config.toml
horizontal_flip = false
translate = 0.12
num_classes = 37
encoder_norm = "rmsnorm"
encoder_norm_position = "pre"
encoder_activation = "quick_gelu"
encoder_layer_scale_init = 0.1
encoder_parallel_block = false
encoder_conv_stem = false
encoder_layers = 8
encoder_width = 256
shampoo_beta = 0.99
max_precond_dim = 1024
Rows from block 3 of the encoder, named by matrix and row number. Rows with one number belong to one neuron. Each number is 128 + 24 x the weight over its row's rms, rounded and kept within 0 to 255. All counts start at 0. Numbers have three digits each. After the name is the row's rms in percent of the matrix's.
# fc1: MLP up (encoder.blocks.3.mlp.fc1.weight, 1536x256), inputs 208-255
# fc2: MLP down (encoder.blocks.3.mlp.fc2.weight, 256x1536, transposed), outputs 208-255
fc1.797 066:175138100125134135132116171153160160160127109144096110109109126138102120092136139122129127110136113151154120112152118136125113154154122129138132
fc2.797 075:160113104103118143107136124150116103127136125121075121103132105102130112135128112097132125128161129127132124122116109141113107126137143153170136
fc1.798 107:139096134134123177139132151103131120146139134156122106101123135109118133097154118133113153164114122153149123161148139110100130100131097151136154
fc2.798 124:137094135106140129103102113102133147139083097143179116122163133129132088127130087110120108125172125133118130114143127180086124170212155077106086
fc1.799 108:143177124148125138097144128142113130161159079123135149095145082129128121084105130088122142179113109114134112105117146110091138123099148116139144
fc2.799 095:091099130085178124081149138100125099099135122108112154132122135157109123110133140152175163168164144114134150159118107094110109150123073152116148
fc1.800 105:106130099117124193117082120138124121102142094105105183067088118140133099089109076099128154112091140139079142124167104114094120136160072148173135
fc2.800 097:161132155100136151155167126082101107146107092099100093143128106175103126139150163106141164128144124130081168106171110111116096108163131154120133
fc1.801 110:089104126105164110137121109123141119191116112185158109101146075151157154150161126124111089101106106151106138110122091146129137109118140189126104
fc2.801 118:138104102154107122117111130125180132099078158132171095078108171160148104116119089134128147128135095136104100091120114177152160112128144138151117
fc1.802 062:133126108111129125131102101137142152174141104120081135164126113121150110158151145096144139147165116129144098166121154148142130154121127124148128
fc2.802 068:114141121126119127123134133160103118116116131106075157136121146128129104119080107109103169131158106137134128108105104118106130120116132142129118
fc1.803 063:153079100100164125065112123135144119173124122145060125158118115113118167108143152112124145141159114179133092123101134115125106169135136191156117
fc2.803 067:131160105112121131127140099163129106125123117111048126125127143119141125131108102124110142137163117144144143099090109112117130135107113165167130
fc1.804 111:120135138106114136126127171127132164114090147137122161164116113130115094157126124127125103129119133146077122107121146089161110131109103094177106
fc2.804 109:145114166110132152156124134163165106129126155139103117147166135111129134148113155157078098098108170132130112135139114170109137117152144148175121
fc1.805 060:134118121126145132076131114143158135170119104142069141168135110139122149114127169100172165166186094126116111157117114110138117147152136153160153
fc2.805 065:137142096118128131109115102159117142129121124111083118134144118107130139109107137123088136136180102134128133108126113139114129120114115155174117
fc1.806 064:175099128130153117085106158134153144162168147125055117148136160130133127140130136146162147114157119121122122111135138122118138139129133152124153
fc2.806 076:146155093110137155127140107138114113145110139102065157105125129115134115141099118103127154146147115146149124113108112133099124115158144132126126
fc1.807 108:089146119185115132087141144175116138133131151126114164136182085163111164099134119101107111079120110181110115133180107094163162142120165146134129
fc2.807 102:110138082079122127101136098125128135151134137142117163109103074164129141118160166149129165137097145125130136096072157164136095147133150163177130
fc1.808 116:140129125099149150097173109126156155095124142117112126125126126121081099061149115141097141115150137069103103130100141136119129090161114166159113
fc2.808 101:160118117174100169109115123099146104105114098103134093172144117134118171136113062135110185099148135116104140107135144152152170083162126135101176
fc1.809 098:129094116152190132164121122130115126131097130145092133122123139120138075110140152144149087117135104139123132127149125152135127171151131153173150
fc2.809 102:137122156125112165145125137155146111137126157133163149120143155112132146128137100103084124120086145151109118118197132121138126121125102103122127
fc1.810 110:178156205138144118124129166133121090145131117161121164124134151073142150125174087086149119118143110101117129108119180141122128099105114181117106
fc2.810 101:108114096132129107092138162106114115140117129132101139144146127121110112119086159118123140115200140098122125133147152087140115186107149136112128
fc1.811 111:157218093145109143131127137145113142119173119111129164127142118135155140177116156112161184157113088151132100105124140173170145114122166101150092
fc2.811 101:108139085121149145118181104093142142081121129098133110129092131149104119092171136118131170160150082117132151171114114137122146169113131157128144
fc1.812 102:164200103080152117121095144100140129159192148110107158121145141154129114145141183093150149132111148151148147133106127137122170129095111133144151
fc2.812 102:095103157141180117165120135136118106110133131085155138158051141130132142098114093114140155078166163125099144165112135113139144114135156125111109
fc1.813 063:108092114108117105080121114126163118151105145123056112140142136134151158139143158120145161115135136168140093120123140124201111125117143127160120
fc2.813 060:129116113122116172130124129150126124153147114134019154125106136085093117136105104083125140154171084107134088130129104130083113119129114134133114
fc1.814 091:138157134124130094096141084089122144129099061108125145136127171124138139128142105148158160134085140107100102118142170128118128123133107157125164
fc2.814 102:166121141123112140184099155135116115158137130115125097131108111144147110160099131105156126112151154086128127112138115146111121140087124160079092
fc1.815 106:154118123139127126169137147143176143105164100145088161090109082084131127128119080121106129144136145128116124106128154121142123131149151105157124
fc2.815 108:115137090157111122179132133080099125162113131124104169149136172125098160117105135123111083122053118155132104149158112115097123136101117106144109
fc1.816 113:169128107120101140148156096168137110116149156148115126144134125162106122077131092118156167159125108159148119156144135145143111143108112130141068
fc2.816 089:130107142136095140127112174139143134073100124074129139133116126146166123112130140117142155158162112130151137073112118141139105127104114133078144
fc1.817 096:112139092121110117101138129128146121092128044139087147183176082124123129129133137141114134147145092106139155179137106119119117120090132127130168
fc2.817 117:125111120147130134159119092161175095122109139122161129092116184136113130153130086121125104097105134125124150155142169139156085134142175137126091
fc1.818 089:125119121128165137139136100138088127175131144145106140126140139130150077118082104069114115129084112172105169122131122122157120109114170175135127
fc2.818 097:139137134163081116127090125124147100158111125103161128138126143183115112096112189151169121101119130145171181154131126139158171150160120111126147
fc1.819 119:138138154163131097125141138147163139145127157088110131131109126131161113139107107174101145156161148094144117152105120091139140132150108150152101
fc2.819 111:132122109122130104110193112097111152122139137095170116069124154087163163159182171122148118139111158174113119101106094103147088126151098126104110
fc1.820 098:149149101164100105109164116168115157109127116139089069111133110152125095121187109136102100142157114104134144134102081101106153130101166140160138
fc2.820 089:116144110105114149123151113139116137086115113163126087117162131127121123114157146133135138137094109108117130081094114194147131099129141094091126
fc1.821 118:127150147104191149116125176135118135077101108107125147138147104174110146120136149118129147109135146141129144162162075113144119129093145079138122
fc2.821 108:190118144127122139149132104104116127152138128132108083126137095115146140137071149143123086102087162119152114139114140173091132159129124139184123
fc1.822 134:134144102141083205063115165141090135110116120114133119113150136118157135163120148089158141189132132158116128090134143183113085109125172114147072
fc2.822 099:111136062140124120057138110072134084085119126128123197139147139169092139126151155123164086147071117123135154170141117146137129167114126115152076
fc1.823 097:165103119107141135136129146105123118130115161189121144144145165154090136150133151117170120110127136100150102162151101184134164149116101112117110
fc2.823 096:144119113083115159099148182157105096098128136156068130095110132120140109128121080154095133147176111142127113153102161133155130124118083126183160
fc1.824 084:124101158112146150137137141122149146134132159078109114132129142133102087123138165115140160150133134115144086095169163124157112111111120151125090
fc2.824 107:115111080156155122125139110095112107111135093099142109103123138111129144086174091185161140144146113155120146124081104136125149110143145100088170
fc1.825 120:139130121158132120114096104116149116133170146178142156095135133149155139134103186090130127147103110125097112165184133156075131137125124147170110
fc2.825 097:101144079095145147097118155154120143144090125155109158156096132131130131109131138165153193162104156115093106159092125097144106142105117138154160
fc1.826 124:115138109163107133087156116106116141146089141110116142109158099109112116140119164129135109117114156118149120091139111091159118139106152119158158
fc2.826 096:154136141119119196115159145130118162119157142134126150103134103114158165132125116121141184119140130152092130085153127132133157113157189117125121
fc1.827 098:093151085079130154115102147133112145149145132151102093167113132126153111134084151098138123143153114148141123102144126111145128125105121129144118
fc2.827 093:137103116125114107120109136074142116149147097110166145110117123110086112124134152098170140136089174102116091141137128112158148098097122119113102
fc1.828 060:134089142106148148083130161137157185183157112131063144177102138134126130129124147122141119126161112157153134097125117097122142136138177164132109
fc2.828 071:135152105113133141125125114135110129128106138123037146125089122121132135138094099117111151135157099146142146109132100152111114128135128145147104
fc1.829 083:113183105136136162117147119113108154102172102159065132165114152095129134132109092145131140146115141148124154130110137096094155120139116127199106
fc2.829 088:130118142115079118132131106112109130138180075111105126133151139145108085106136112140107132102120136088114113129145083125111154124116159133092152
fc1.830 108:135133090146150129148125119132142165119129105093113105151123150119135095132147080148120144128134151096122125157125125114108090101119134116158126
fc2.830 111:100135083116171132101158084139149137132138096071135094117132154116135149116159181130114144123104137127105151113103145131131089119129132102097123
fc1.831 108:165130117153135142162100151100096118133159121132108170091097097110157166110112124131133088119107110174127105137108136129138155125146123151133147
fc2.831 103:106089108089127112121131156157108151086104142136127145101129111086110114134138182141101198109111119089146086169131141138121104166151106145154091
fc1.832 090:124112109072111119118134103153136112123165110139128118168162128145146085144128131140096169135149129141106134148119136146133114172106204135159169
fc2.832 110:163151177066149128124160173086138145163111103109148163120112164169161105091142124127131107165168146113139116167105142144075101132105075133074106
fc1.833 106:156149161139136129169107148123088081098101126087083109090142161133170113120143134102109135133121130135124115120141142110166083171118152161144178
fc2.833 098:144142175131135183155116124151102101133076148123184126124101102125148137161109064151078135128188107100134171093143144111136138114139093123065132
fc1.834 098:156111143137128143121112154135175108154099135130091144171138156111096165136097065121089153103146110146139163111168189108143147102120129130080138
fc2.834 123:103133145112133128100158108141130118146121116131131122103085159128133058167129083153158102127133115117144117120129114149120103144149150120136142
fc1.835 105:188135099139122115112078105103118111130127155132114168153141053118150140151089154083105158123106138133124139131113160161169170120126128141148117
fc2.835 091:089143075102125136128146164126119138100096148124126064137099057118138074129154127150110172124145110121127130101110123177133113176128117138136165
fc1.836 114:119145116089097104122140152143133135185119118090100105112112166118148103130178155163119144149090112139111101147095117163100126128099122141147120
fc2.836 099:107091141102119116104145113141124098132121125104190102104108136103128166088154143121150121141142173133112129147107136117099137086126149117061134
fc1.837 103:113134139090116114179087130078137111150113095130128135115123154113153073105120122135127154121160107114132162131157102111132138116092126134180142
fc2.837 109:106157186138116128140107145123140078123092126105118122148143151119163139129118167110155159106134094131121135146124190121134124109103174083054106
fc1.838 096:127134107135067120158133140135127144148123147129138149124154090127138114104109169135075138131099150101096133131115173110163137185129157137152155
fc2.838 103:127114138069137144152156119097142129124111109107087154137159164091077088108177095141150128135188151099139128150107107102097146103080106167108120
fc1.839 059:141106118088143127070132145122152171177135136139069137153122118117096142129132145082171135116160112115145122146117105134113148164120123150148140
fc2.839 064:148143113114108133128113128144112117111108127101063118148128107104124118132111102106086159155169098147143128100139105139091123122114130153155111
fc1.840 115:173159092114182126079138081149082095128112091133058117147100118129086092110143120114084163153089158094174130091103144105114165130114116126162130
fc2.840 118:123134127099153107130103123163140113137124043193126106130137125100094131136167107074074126131138118117151150147157114134124151126125131104126130
fc1.841 093:151116160104136138106129114098136140127122135157105137144113101092142092137152158082084119138140144178136154106105138124171122103124148125099141
fc2.841 118:152068143112125117166074113134120119123125097108160120132118121139117117138166126133158150124122145126134085117160131181106150160109121154158135
fc1.842 104:122133091138085144139129142120160153143095149084089138142123163118139108089112108122129100148146116136091130184139116130124117126156145135112156
fc2.842 093:139150126111112151142156103127128122173141148113137072108161154153143160116124157141172163100139119128107129107131135111177150124157109101102136
fc1.843 100:138138088137120103156144123122117132081119142077060073122135128172134100114154097128130148108125184133114142145119145106103142118174115174155107
fc2.843 105:093157162100096129106144149112127127144071118126118069134148131141138108111116137122145110130124118129120160093114109162141161120131113103120148
fc1.844 111:132144148116127114151116150099121145111105079162089115151110137099098144138128127148131113162126135104114131106129164127155140129136077107125134
fc2.844 091:136152128129136169127105131144108120134124131107149152133129109138079154123140090146104149140167131131119143140130173100114105115133127115122151
fc1.845 088:124127138132154132135127143133125163142097109144130125136135145130119124124145144100101140151142148117136132081129109105132137086097103101107156
fc2.845 102:150087150091148098158114135139149116156106132122151125118135121154095082154137115118120140127154151129137122130107146188098090139167160119129067
fc1.846 067:107084134128144173088113138127108160163098109134090105125116139124168126148148126118171127120142092150147111169122113085123121149130116140155141
fc2.846 068:126145126098109134142125128144102108123127143125051155136111135079102133139087097116099148158156122135138136116141119129089126132119103154161109
fc1.847 101:110130100139088102157164148087118125073108155109064099142092139119170077127097102139105172111136127114173138121132117158127102093146122145143124
fc2.847 095:097130154174091092131164147093117127125129086118141139118101133151172107145097140173172131132132147162130116080163131139127119110133134158105144
fc1.848 081:125113090123126158102147148142137101155171098147129101149116115103150070161123070114130085067125083139143135147121136110125108103100138114138131
fc2.848 082:096140132140113133116152128142125099105141133132159149122141123084114127149107179133129109158155133090139136108118106132120083108098158119146148
fc1.849 107:160138117111156154162138128178120113086109131149120097110102127131135111125119190098096172128117093147093124077105076162139134133118138168154104
fc2.849 098:091150164140124101152154112130144092116133146144110118147086150150183115129118055127127149118092158138132124113141146116108129164147167098142107
fc1.850 109:164149142118152125123140116110134113121149100161105130142156132095101177187147121139172153141131128117124153147122104091145160104156134080108130
fc2.850 101:127097108113128138107127145121128123107126143136119144128151092102084110137103140134131145126143126137149116146128160118137103096140112135126110
fc1.851 104:098108128148150107117140093120105137143124118110057065124139113136131105111131111158142107160131137178128097119132169072124132138159121149161134
fc2.851 096:088192151128128127133117107136135145171127135142120068119149146174166135126125130141101146145086073137098193120163126141123130088112124085104156
fc1.852 103:159115131140104119159140125134124153121148125122111100082151178180124055131117084089130145103095145122127141142140162142116141118166092138171135
fc2.852 114:130121121145119127151097106116143176114208054139132104150109164140143145076098150147181133123125151163142147120145153122160151175115118158076155
fc1.853 103:121134114112150122129151116146116126104110101128118150114133118100102169135182114158083167126157151144117132140092094142148172121122139127161154
fc2.853 108:114121102107163111136151132108108118083211161143176131095098160107108131147175152138110151155143113134131132125122088099157118134110145133131113
fc1.854 068:100091119116133117082093081117147126129140128135084124139146121131140152128155142097149141124160113186130094124126136103132116143143141134190136
fc2.854 064:123164070116143164121113099150115114136122117119060109130119132112118118141113076115123143168183120136146101123091123098125119135129130135204115
fc1.855 099:128131105125139150161126132137098080152149169164110095105110148144137079148148158075181119087127121131117112109153137124105135156130127144166116
fc2.855 090:138118117150099130133101132150125148158139144079158133144093142143142189141169149110113107117088130143121143105146072118177149154116147085098113
fc1.856 103:130137137105186135142120080139151150130099177108085161106171110137151110135160153150101094100123100145097092113126120163143128106131137138165119
fc2.856 106:132115120143122168091112151136122155123092151105121093170115078112085159096147037159106149157153128092114136129164135145119119106090102133058179
fc1.857 111:118166103116153133094103146151132104131101133125144164115169123150074139130115148127159154126114111138122128109163128119183132136145156113141122
fc2.857 099:135151131150122109112118115142098141123147168141097122114141082104142089126119162140126160153082119137144139106092115134121115150137111129177123
fc1.858 087:157128134116095148144096137182146118119109132155099115078136094107124171142120109116104148115125092086124138120138099163161125102114108098179136
fc2.858 085:110163072127122123156175137138169139138124149101140125108123128156113086145128105146104111123120136135145110162113169137123140144107134120146142
fc1.859 109:151130143137172110102133138162129127144142138146106155118112106163114076079126103086092113109169159120134117183166129078124150125132101127167144
fc2.859 101:093098110137162137117145114107127135125151118104156125119133155117132182128102101114105106125110166140124151158101106149095125151130123117087111
fc1.860 078:106127131077131137064094138124140136133105143134115119132125121144085120144131142141160157130153132135106115104118103170127122134145109091170143
fc2.860 071:162133120117115156133144104129116097097138103107072133128140119096103123122108061110113161154169082137155130123125146140101138098118094113199127
fc1.861 088:136110100158083143115155189165095109090117141123094088150131123143157184126125144123085149104134097108148141125128128162126078104112139140163165
fc2.861 090:113174152096122101132144112128133115153117156108109144119165121132096123162111133129117143127113152132196155117146111158111089129100164123085099
fc1.862 087:112122113149099119101149112148112139157122157169144147131088094144118107110112183123134144120131125143140178119170152151130069166138105169161114
fc2.862 114:126163134136121119137101170155145126133142109114158084090169203139081128151084173128106118125113131120099145104127108116110144093122123135158094
fc1.863 103:152125132123140129168169092121140124114135151104100147120113097080079072137146102123170128149163148101084136111161140145138115151128125141196137
fc2.863 096:154087096132119149146082115128137134134128136117092146138133120114117117100117124099131085123132146131122121126115094105082140138102112173128127
fc1.864 096:110083139186130154140141111157130121156094112158145140152154126145095174128126128122104145099128180163156126114144124087137136126098169108154128
fc2.864 093:097167092135110140105138143143143138113144108125068137089126100141149108128105183183123131131092128110128136097125136159105097142138125199172144
fc1.865 099:149104134083112130110145108142155132123127128135109118132182159172111124172150101176158182141115113136144132176136151103134104122109117130185072
fc2.865 094:101104132153126111106121120083118139104101139138120114125112121112152120124122141151142144122136120174106124124139119109120128097157140116096138
fc1.866 092:123168130124099124153131152120117131145112111181146124160147136111141165065113098147106136137113081141114134126112093124108143108129110123173110
fc2.866 097:092099131127114114165097111126096167122108123142118129143104122138123099138159190105130146123137127118148116143138167111155132162115137148137060
fc1.867 092:168152138091095149114136116149163143140162139162109120146104110124135120132063148101110152172163121130122133115112100143123111125139127164143145
fc2.867 089:154094124160123152109098117145153125139125120103112127148123102078128133113131071120092134137142116140135111124124136159130140119107130125185106
fc1.868 123:116164132078127120151102175126145135154130128186129115111133136099093118079091142140140121138096114153106143088065102136133139118129127117125114
fc2.868 104:148123130139124119174109132128130155124104145138076103108100127096118114140114179122127146122076162124119127181123146112138115163141187157188087
fc1.869 095:156109129118146175099146107144095147117103136130081142129101117144128114160132149119097146159162142151132130141145136123148106159120171128114114
fc2.869 083:149131134105129147120116121080131129138118129178152119073115076109149138113098149171102151166113138126190113141112132129079148135118129128111128
fc1.870 093:129137113158143156122125127124118145170110128142084147149087143105083089151125069135136166160148126126137145169136147120129139100126115112123160
fc2.870 094:109086131111153090152121098127096157162091138135121114070132100090083152137197217093139128134115118148127172150110152144125109179147163099167154
fc1.871 115:125094104090121142128148126169133121117145120193115111148116105096137110112069165120080158169114132135119129106082124113139155155139138135153133
fc2.871 098:127159123142145098136137097140161143131119148166124131152100127092159148128122108139145151164116157079107112113110164108115147117138160134101110
fc1.872 111:184189154148160120101133097121142117144161093150104075132117127126112095160149109137103127117160110079167146073117120089135149124177137154154088
fc2.872 102:067139111129139163135177131128131084099153134144140120104130165134085101144146080139090075117103132123123144081139122122144141119107117116111095
fc1.873 117:111185111123136108138149143129132182139141115092127128149117103114151138120145135131131158136152106125124100129157119155111161124116143126130130
fc2.873 101:132100096145063158175138101106139123151190179135134131128152121127160168105146048135104083128133124165149098123127112154105145136198145149127117
fc1.874 098:159128121107099153123164114117109144082139125109145123119129073105082121092128188146147160092099109134129118158138119089129112134098132099202144
fc2.874 099:106137136131133146132119152121130117118120103157129124092150149129135157123115068080133111113153149165099169129119148158112098094117153102046119
fc1.875 100:172115164129109124133121126175088112121126155139100145133105165117126080131165136131060164138141158079150154114114099105064124117082159122145097
fc2.875 100:140154143109095120102133176188157126056142115142131155113148093111133180161139132091091136144112177102132147132131119143132088158077089105100131
fc1.876 119:101138113142135156095112122126169176142080154118116133112146117146104131122164087145127157134137130132164141158177144150127097124136135142121124
fc2.876 104:157133164113096152160115114122120101146114143121116108133113172108137099148137126136157142131126145123110143160097117116134132184131122102095132
fc1.877 113:127130130092104117139113106122143126153130105140115111184141114070124104143114122158132124122148124131148109104139150108107100115123136131122121
fc2.877 092:103123140108144116119132127105106121113134095106114113131100126134092137138144098137112139138112117123122141124114123119133116140101116146153100
fc1.878 118:127167135107099140158110122115119139196167137116138083142117141126144162151130096111082141109140107132145140146155082153077127101143173140158106
fc2.878 129:135146115131141161140119130141127154090117147126153137073093133100110153132153096102118138127158148129128104119118116138104133112084105126111137
fc1.879 093:107103141131149110148154114119130150092139099156134130099099117132122134156105148141164107140107091077132117117172105127101049138192107127195087
fc2.879 088:161121117143139162151120129154120125127146131110129149097140144126113110156144180126105164119097112145107127138140092076065111092101129101070104
fc1.880 093:143123136077133125186107137147096125105102138136154163109137132149132126118115132124120186083137152087093125138130139154097123129158117118147153
fc2.880 095:133187102127075111160140126076115099140105114100115147150125114114122114130126153099177119139114123138183118128163114123131132124145114105139102
fc1.881 107:135153112119183169084128110088144155100117126115148128115132090135138118148104114158156094154137142112106094099088156128131134170143132121138102
fc2.881 086:152132092133135118093124149128131124114082140121138130125151112125143100128123218173155080108108103128150141122106067131141116186086106131166110
fc1.882 109:144111146136140140178123130131155148130112084135102138099153107122112114149112137164139149133117137092163080144132103115136135133142164106160159
fc2.882 100:090105147151123138116192158114131122130130084133140094167096092134153137115104164159152175106157129135107105132132144146141113082152150138097178
fc1.883 105:133176102141139125083151144104113138150113109109095138157189098112141146110123178120151144162142116110153108136162143116147160112120167146122163
fc2.883 103:143107122160152147138162131154123131117131176127131160106129116122107152112135164115158143161143099116122112141126095099106165108114107124172147
fc1.884 131:135083135098105133115153100116162104157122143082120100097114151148137115109133114106169126129148121098110131139125128143129139134151120176130163
fc2.884 109:144124158137156122139124120083132166138091115090116063150116115137141141129103049122116111139096071136129123132123104124092162110095127162130138
fc1.885 109:100180112119139144132120135116123157103113133118121142115161120132128133141159138130139085134123124110120119102143182145083148122141128156105119
fc2.885 100:166106097175082136124118114120155131183139145122138119166131139128142133111121043105086100101176105124148121093124163112132142082141121118117131
fc1.886 077:136106153094121158142127156106118126105116116147111094141128132100131105141136107086116128130120100106095131082120111136165125090117127141118138
fc2.886 092:127114109119142128153107137134148141131073118107118104089133116176077114177102107124136149128114131140130121090130112161134099154153164129138107
fc1.887 108:135118108163143113151073108103131124149136133168128129111174119135126158124131172116086098126160124127110106167154136126100109146133147123165104
fc2.887 097:107147124103161149125105168192104128169089104151130146149098086123150116126121121190128174132114120115154120137105130104112115131121123121098170
fc1.888 113:141117114119141116146161143121084126138126156105122132151133137151134111109129122135109122115112155117117162098178130139140178111107108103131125
fc2.888 118:133118135130122139137141105107110109120157112150161119098149120089088166098119126115120144109145130118087137109140069112158205126157103140144152
fc1.889 091:147173137111158133113128133143157114103120127090147132141102107130081177110121161147143169123141112120152138138137135106143101108106147094129162
fc2.889 120:174126123106123130166133140100126103137144193128097135144174141127130112126081149120142080110128119139149081104129128154148126161126090168157128
fc1.890 093:135114102171138178089129141145108130140120150127073124104115119106124127132115145117128099159096099096102105100139122140098085164112130148161111
fc2.890 093:108126106124108132130135135106094129100125160124148160114123109083126144127156085118169104165131142145133112125149115160140154132086151097103126
fc1.891 119:142169135160106139116113118117110085063157123127103083128062171103146150091137113167117097136113122162123150071100135152104076151119104137146108
fc2.891 116:115184134118077150138100116142106115100134122133145134131158133106124100177132121115122135167117092094097095092135131134149136140103091148115144
fc1.892 091:143142139118120154129087134103116161196132094117173145116153171109157148157124158140124144111114145117129158146194076146095129113138104130106121
fc2.892 090:138123154099161107114134140107142149126140081124202120142140137144106115081137173166098130096109120151147106136094147145135105148166102062164081
fc1.893 093:113130110153139185112108152109128172089100152125134094082173129152100098111124118153102150156171135140137076159171101162094109094100102105174151
fc2.893 113:095107140125119137133079096134115121130098073125141157119169145099133130127127163095109093149117182077145179141167138129125105151109145119117104
fc1.894 099:112141109132144110087112129126148146119136122137081122123138121107096128149146092149101126107147137128143116158125155149116098147152110168144140
fc2.894 093:130160124133175140109121143109092132113125084138145116139111123151133189146134151144133174105088143143107148143108105153144114079128158076091159
fc1.895 099:133169130119142068129111118096123112143136101137126168100150097153146119102109189165140091137121096155139133131087101128118154125104099117131126
fc2.895 106:106112115141106122154102162131125162130133138119111130158068151099126124121135080111130171113146116106126100147128157078151140136131197142137115
fc1.896 084:114146120168139130114144163127143127096119132117118141124129139120099141161091108131112169142154118177097159158124092124103137094095163188126146
fc2.896 101:127083130113121129164105101111078084102096140117130137109143135124106119111168155107122123115091094113140145121166128187140102158119126148151095
fc1.897 107:131154123149150126134119128178132131130105101122165112094117089154120113087119154100074135144125118157122129132093134143113109166132152106166131
fc2.897 097:101111109092143161112150160103114130111144085127120167148116167121125101129105172153122108098098163120177159154121158134099118171129130157147087
fc1.898 083:157072138124116144129144111142153116109128130164067081147118099096153136140165100123154152136098138135136104119127154154116088121139134107117168
fc2.898 102:109116129115130072147140093129141109093148173104117137104166160069126122144143132103166110155120152104160154139128134131080117117088095171151120
fc1.899 100:146097117152185125126109107164115120110100130109129094103128134157153094103151161130093107134126145153142122112101121156146136162100112150142137
fc2.899 102:111111170141126099138138131105124110164153096130135096187102122132154140120110080128104143099109170123142119137131134113124138128166136124134135
fc1.900 100:149150118125139129145125140152148103146122155088112125150091108163138161137081161121110122110138128144162135101170118135199091117123150126137131
fc2.900 126:145136125142105126111112143100084127089146172107156106146177117104183118110095117121147097144094127151149112103146103077158138140103118121085114
fc1.901 105:093128112153141136093107139146102147141111166113078129107126118155124108119115096154119141117160128147113102155087104148115143121156096128169093
fc2.901 106:158124144154114131120113129141113126081096136111111105126189140111141153134133081176095167126127117120128175124125103140128096085175113162122159
fc1.902 118:124120124087108104122150184169114126120136167116114070149117132104096110178085148129123143166112149141117139084058143132136157115147171150123144
fc2.902 119:143136122116156118122120088130144091151136147116103149093128145147140123154130158132121119141114149128104112149128150146146157160149150144165099
fc1.903 096:137158144194137141112124165149144123116104114114102105159116110124114109140135115125108159142106142110118105153175095099112117111094117137134138
fc2.903 095:136088144084128151129099151130166122136118148113161128112139142114138170145146138144113124158170123095100149122090162180088107099138113101085142
fc1.904 102:152158108125142166097126122130119100141135072109098150116149200123118106136111136119128137140121155132170140166129091128069143150102114123163118
fc2.904 099:117131126148153106136132133132136137127139085156109115113115109131072147074151068101110140135155114142139121170112086112180117103169128137088078
fc1.905 090:150132153114086139133106144137118078089096153095118128097130104071175083131104146148115128086124101114115159110148111127145130099142119139158115
fc2.905 089:111159128103114137130138107092154122114097181132110103143104116126149114154107023109147131159125136108098093128163183135098090094100155101104116
fc1.906 058:147075148099164138110120162124147145193135093100065137151122142123148127118127163102120125149166134129138100141150142116125113159149125152141153
fc2.906 067:127141108113091147126139110160110116115117140102064163119137140109123119129093117106089148126168113143135160109117123142096104117100139143155106
fc1.907 108:169131133150114164127113113107093134148154128118113170095124101157112080151124115110143139133083133140101112097109134153166125102169109118144122
fc2.907 089:105170147144070126176117111137109117102111130115126146127097099160144108097149148100142134128116080128108138103107120120093099133132106106148101
fc1.908 111:099074121174139107139116139122129146132107153136143138103105135124118181157114130150104121138157149162134145129127118129098129074123128146090138
fc2.908 150:085120135153133091144055151144115120104132145153096134150137130142112176130116070137109102151130146137115133115130135129135112088146128094112119
fc1.909 114:109125092117109094154135133143097114108170129125114139119124107174108144134138127141105104104090088229140148135114155139146142134106131157176148
fc2.909 107:095127123078111125133122141149148149117117146180168095112081111097067155137167160112127183143127150090162164161136107111106158137154109124146124
fc1.910 112:091138157153132142146161163116138154105121117105123103123115147137078128119136125120162134094132144140146120136084140128115093128150172137157130
fc2.910 108:140134179206106137124122113143140101137126093113114095105117141104148149133104098138126108139090120170110106133119140133149108099151098152104144
fc1.911 103:144107108200148178114119095143148162141088091117115136123136139112145191135126101090139119143145086098107114116174115128140115138133078130126095
fc2.911 103:124136119093127148152154134110175126148089139154117139099148199133102095127124103121148139125168092149106114120103185162178154169138148150097067
fc1.912 112:096163141178162126142159117121125143149123141137099119149106115123137114129112134127118126137096145148132139118105130131110147129138125148155132
fc2.912 097:116156116125136124142143118155120102079136144118143117108109169157114174120108090134121153133151122109102146101120119161146131138217103084129139
fc1.913 105:108103110144080124092144134178135106153117170102105097121147154076119108125140102126137154140059106166080130141152155144174137162088130153160115
fc2.913 101:178114079122094116138154130133135127083093116161111095135138095113138102117132113095091102167147176114107139116130162117118125083130144116158152
fc1.914 097:146133164116147158120113123143127135123116118142154123111122149132134128151077134135113145157151138140164105163163153144121138120176148109153139
fc2.914 092:082107128118149108127125131163104093124165107119099137161155109125104096152082182142136139148101149108136132131113119129121090172149089180159122
fc1.915 060:146101146121175136110143140124154166200153099135073139147129144152145143114129145081139165160139111148129112152116091123123140147090172165134160
fc2.915 069:112131105128133134103122115155108127141119119104058131139120092115111140125110100103109143133173132122134129109128115124105114114112141149143113
fc1.916 099:147176107099104104114121120123088107106125132101105167099161102163091139090146133153124122135122103104101118106152124109114114124109102139188113
fc2.916 098:152134147116147140183103164115141140151151146123121144148117117123110121131127054114087124167157141116152111115125082071135115110137165128065083
fc1.917 095:132155116091132106116138143153126123127116108130150118130140183120118125109078113148125191134130090144145164115148111103132131104146166127216125
fc2.917 098:097147149181113157129123114119120115112115118142070092120098135114141101139130209114137130133087118108125142108100119106099117150112086117047139
fc1.918 093:102131136119103101151126154148092115121129109108118132095148138139098159106140127112138138095131148106096143137113136122148147118143133133165133
fc2.918 083:094130113144158122170153100129173180163130114101162109103120121122184118138138196159174148159110142129127157112108108100110090150142096109175084
fc1.919 107:122153115105142100125119088119208111124113115156105166107148155154122152130130072167103143133153076125113175158116140152127108136114132152131139
fc2.919 122:094130108171127164090162092093107145166129124109163146137086143127141112153156122137132108144139084127099138113125108140124127124175124114125132